config.yaml
arch: "ecapa_tdnn"
kernel_size: 3
precondition_frequency: 50
epochs: 40.6
lr_schedule: "cosine"
weight_decay: 0.3
Rows from block 4 of a small multi-label audio tagger, named by matrix and row number. Each number is 500 + 40 x the weight over its row's rms, rounded and kept within 0 to 999. All counts start at 0. Numbers have three digits each. After the name is the row's rms in percent of the matrix's.
Before each channel's rows are labels from the 100 clips, of 14976, where the channel reaches its highest value: "loudest band" is the band of the loudest frequency at the time of the peak; "responds to" is what is common among them. Only what is clearly more common there than usual is listed. The data: synthetic speech, music and everyday sounds put through simulated rooms and audio effects. In brackets: how many of the 100.
# c30: last pointwise conv (model.blocks.4.c3.0.weight, 256x256x1), inputs 0-51

loudest band: 1000 to 2000 Hz (71)
responds to: everyday sound (92)
c30.41 109:506486552466485450467458459615473651494550507398504595491562513518537483520386553549579571433495556554552431492569458483470503458476475503455493536487509512

loudest band: 1000 to 2000 Hz (32); 2000 to 4000 Hz (27)
responds to: everyday sound (68); bit reduction (67)
c30.198 098:466459485495421441568478487489503530567465480492540566565437501536509470555610473507467515467560455484547464465493534425475491445573484474549475580529466490

loudest band: 250 to 500 Hz (40); 500 to 1000 Hz (36)
responds to: speech (85)
c30.204 116:487491527477448453492516503493499481560546522493515505431538475517484446514543488474491502488455502569504483467426502470544482501481512516502499507529458452

loudest band: 4000 to 8000 Hz (39); 2000 to 4000 Hz (33)
responds to: everyday sound (91)
c30.26 106:539460514495487481508477492559510522525509582500510500467566484496425591420460515489573434610494489524453514589513587540465556530485452454504533440477548433

loudest band: 2000 to 4000 Hz (38); 1000 to 2000 Hz (28)
responds to: everyday sound (80); long reverberation (76); distance: far (73)
c30.33 098:457485413521464428479527530453480466479501461463495520482486433478517567497469549560521476491587433519519498552514514484468545555567554496513459514473458475

loudest band: 1000 to 2000 Hz (38)
responds to: everyday sound (75); dry (49)
c30.92 091:590574500436542541478468520456423529466583435474517427519482474515492573453583562508535580525486545531501472502497577435495548464496552508550484546517496492

loudest band: 4000 to 8000 Hz (25)
responds to: speech (97); long reverberation (74); reverberation time: 1.2 to 2.4 s (48)
c30.69 102:572509462464484477503563583509465558507501535568498409451529535580525516554476568493479532508535411492498534500549536473520510570411491545425528477522516525

loudest band: 2000 to 4000 Hz (29)
responds to: everyday sound (66); dry (45)
c30.193 094:445506514479509437515608452475486529519520516488492502565502480488471447511520420482468462536570501563461430569478549399435482509481459446456530442502534511

loudest band: 4000 to 8000 Hz (40)
responds to: bit reduction (100)
c30.84 104:457535536459508483434444443490476536503528524503503533441460486489516514509493555456439453442520529537572525523509470469513510484507479483443560469493444536

loudest band: 1000 to 2000 Hz (29)
responds to: far (88); short reverberation (81); reverberation time: 0.15 to 0.3 s (52); telephone band (38)
c30.107 094:521514543477539470492538544539498426550488520529449539565448486496496499543477547465499474486476460511585501531438506539468516468521467483528498472501517536

loudest band: 1000 to 2000 Hz (78)
responds to: everyday sound (74); wah (58)
c30.219 092:488498559479521487462453521461580591525445514456436507466485530530715506525456409475535718481538488520472486469453455589398528515505464501479520580437416532

loudest band: 1000 to 2000 Hz (43)
responds to: everyday sound (54); wah (50); reverberation time: 0.15 to 0.3 s (43)
c30.93 094:589522518524496504476430511461502495501524589468514505447516552496607569486523525547539542494490569538502557485519528567417561505631506456397511526511584541

loudest band: 500 to 1000 Hz (50)
responds to: everyday sound (78); distortion (39)
c30.95 098:466499472479474418495443529542512481491635558473466555460466534496436535456510566556532521490473475517515513519562444630486474509489418517556491453461557550

loudest band: 500 to 1000 Hz (40)
responds to: everyday sound (63); reversed (38)
c30.247 100:458527494479498530513543517528478506549514456535428505535471488555515485523511471462539504582609508545481467652476487552581525532506575465506508468433465502

loudest band: 500 to 1000 Hz (36)
responds to: speech (90)
c30.19 108:518514480466463489520496476523471451505477516475604538496504566502503476475470488490496510590531468404533546542436473478565545624574459517470467464507471505

loudest band: 2000 to 4000 Hz (25); 1000 to 2000 Hz (25)
responds to: short reverberation (93); reverberation time: 0.15 to 0.3 s (77); distance: near (64); reversed (31)
c30.91 093:509513456465517440443582530532508542469517490516478490470484505557555450397511474516547513497558522465558485515504504545463477484580522497462464489487510563

loudest band: 2000 to 4000 Hz (37); 1000 to 2000 Hz (31)
responds to: everyday sound (77); reversed (41)
c30.195 100:544533577473527502562550598549508468476555491488494544529422488536495386473553550517535475513408472518458509495457513507432462477434477519517475519542558516

loudest band: 2000 to 4000 Hz (38)
responds to: everyday sound (59); reverberation time: 0.15 to 0.3 s (39)
c30.246 108:515488587465484454472496496478470497554608470470523512585509467464502436477490473536572519528491533460467494479517461485497524480464458562430467530517477528

loudest band: 1000 to 2000 Hz (34)
responds to: everyday sound (67); chorus (38)
c30.47 102:610533534490560539533511505459545481436434574517497521527560521470507510551557446506512512586582532474486523565469536500509467491513520472467456506516498500

loudest band: 2000 to 4000 Hz (47)
responds to: everyday sound (97)
c30.108 101:491486482487511405487499528421484523507619528496489520519553543515486456502415529485577531526445516498496626455529418481536501516499525516496456529522523497

loudest band: 2000 to 4000 Hz (35); 1000 to 2000 Hz (32)
responds to: everyday sound (95)
c30.64 102:499481528550494449482475494504459518566559443600450537446545527541521560454524544498546545466454523485502489593545417441527477481450520548496428499482489454

loudest band: 2000 to 4000 Hz (26)
responds to: speech (57); tremolo (34)
c30.70 103:476466448522442536422489541468523525456545520438603580520521511493553430548508477474555520484580469502497429499461475536640461457512472492493467493443525540

loudest band: 4000 to 8000 Hz (31)
responds to: bit reduction (93); short reverberation (82); reverberation time: 0.15 to 0.3 s (41); reverberation time: 0.3 to 0.6 s (41)
c30.99 099:418457546511514433513526446535471490465513563425473573473487572560505454511510577464518542501441451535540535499474490488467494470530483534486410491521434498

loudest band: 4000 to 8000 Hz (46)
responds to: bit reduction (100); long reverberation (76); reverberation time: 1.2 to 2.4 s (41)
c30.186 109:486523440528450496503506525449582488501581499523495512488513485487470461485455520516511526531560561537563493522462486507453441525508533496514499532504470480

loudest band: 1000 to 2000 Hz (52)
responds to: everyday sound (63); reverberation time: 0.15 to 0.3 s (43); wah (39)
c30.1 098:555500570551478552521484489423573495490456508464526522485503530521548502416515482516423574558489489533482561458514456527432485502587470518460506536477575524

loudest band: 4000 to 8000 Hz (43)
responds to: bit reduction (95)
c30.149 100:489524461504481508427557476528557394494552510536509592604540574533417518629484520528465547514459524507516429523545508501528485595496526516447443528482517582

loudest band: 500 to 1000 Hz (45); 1000 to 2000 Hz (25)
responds to: speech (58); telephone band (50)
c30.235 104:414526500521561412503526536507492510481544454479546497532482502612473437474481437502539454556513507436472426667516510483566560490511425515472443471430473507

loudest band: 1000 to 2000 Hz (47); 2000 to 4000 Hz (31)
responds to: everyday sound (73); wah (59); dropouts (34)
c30.213 100:452459491510483521461525480431471577544550434477491456542424540460511436423509469505557564567490567498478532482560544490426502490481482445430465596448457487

loudest band: 250 to 500 Hz (38)
responds to: speech (51); dry (48); ring modulation (32)
c30.167 098:443516471495567570533490458477641570481488575444534515501577487521488518475517488500423488580525427519484513517486491531549510530470519470553490473489481538

loudest band: 4000 to 8000 Hz (27)
responds to: everyday sound (70); bit reduction (55)
c30.121 103:498498486495615468514518526510604514530487485535500494518474518548470451456476518503507464509441556470499483521475473477505477484522552489523469474503477527

loudest band: 2000 to 4000 Hz (25)
responds to: everyday sound (82); dropouts (47); telephone band (34)
c30.151 105:516453478516501484519501495452508562550479523477504483550470465555538467519461467459494540470521454557500509555544425540457551522441555469473449431519502529

loudest band: 1000 to 2000 Hz (29)
responds to: short reverberation (92); everyday sound (75); reverberation time: 0.15 to 0.3 s (75)
c30.75 078:482528472552515466518506598482522497555493540513536479518536593506536447584552459486466542470460568488503532464471531488520469442540600498548529543527545498

loudest band: 1000 to 2000 Hz (55); 500 to 1000 Hz (38)
responds to: everyday sound (92); wah (32)
c30.138 103:450466504437502445484466442526481538469509585460449532454504469520585482514500448563502595516529509533572492489454583552469487536467414482410537573492530479

loudest band: 1000 to 2000 Hz (76)
responds to: everyday sound (70); wah (61)
c30.111 086:583529544455484482499534535476531527496527548382488493464541504498636548447427495482529562509481447478513449474494501541427480509509525540464557698459497527

loudest band: 500 to 1000 Hz (46); 1000 to 2000 Hz (27)
responds to: everyday sound (95); dry (41)
c30.128 104:424460508596503534576662513624495446496524456469463492518527519536570483489480448450498500511458547473444555434542516554482554437476449503537539511415459456

loudest band: 4000 to 8000 Hz (30)
responds to: everyday sound (87)
c30.163 105:537434488508516419462512530454427464472510553468540520464459544494546468456418495494528464469474462432456504564514430487574422519531522489448483487569534480

loudest band: 500 to 1000 Hz (43)
responds to: speech (64); ring modulation (43); distortion (31)
c30.158 102:487442500611512409420460473445480465520465479498437583400594447528497498507563444492457487566460420429467587417475502548494438508491593576527530445540506613

loudest band: 4000 to 8000 Hz (31); 1000 to 2000 Hz (28)
responds to: everyday sound (78); reversed (67)
c30.173 098:519483542506514434565463486550618554498507475462517482469629503487490533488563507495529546527581508457471479586496511458513462540477444504543534406447552491

loudest band: 500 to 1000 Hz (60)
responds to: speech (94); far (85); long reverberation (84); reverberation time: 1.2 to 2.4 s (50)
c30.223 097:479525495474452531464467589456477489542458510674553461512534509658456516420520483499506485475499477533479506478569481493535531480446509466468474488490451468

loudest band: 500 to 1000 Hz (39)
responds to: speech (55)
c30.21 105:424433503479491447539462485515495521436546495487460564453487517501570450576465531508499487532548458498508443455517551417479484427538521552424507446491525533

loudest band: 2000 to 4000 Hz (26)
responds to: dry (99)
c30.240 101:523511494561640500542461472540478555452526523495471534501554538483454489507511502534489438490490508548520467485497488448513455442589530497539493551497471469

loudest band: 1000 to 2000 Hz (75)
responds to: wah (75)
c30.220 101:524509549508458441495447522524546520495513447439491619433556526557535479461500538521526576469504568441502482455459491470504503460468507516526544635510539532

loudest band: 1000 to 2000 Hz (72)
responds to: everyday sound (76); wah (59)
c30.144 094:454527474471508434522557465521438495506435487490522507464529519477612476493462490450527537481416415489555509496538481560515503479553476535586478558459502547

loudest band: 500 to 1000 Hz (54)
responds to: everyday sound (51)
c30.227 109:473430469474465491491471524491481431476499462446554526446414495538559447500526490473467497435444529523448440464461512583456461384563549440486472472513609532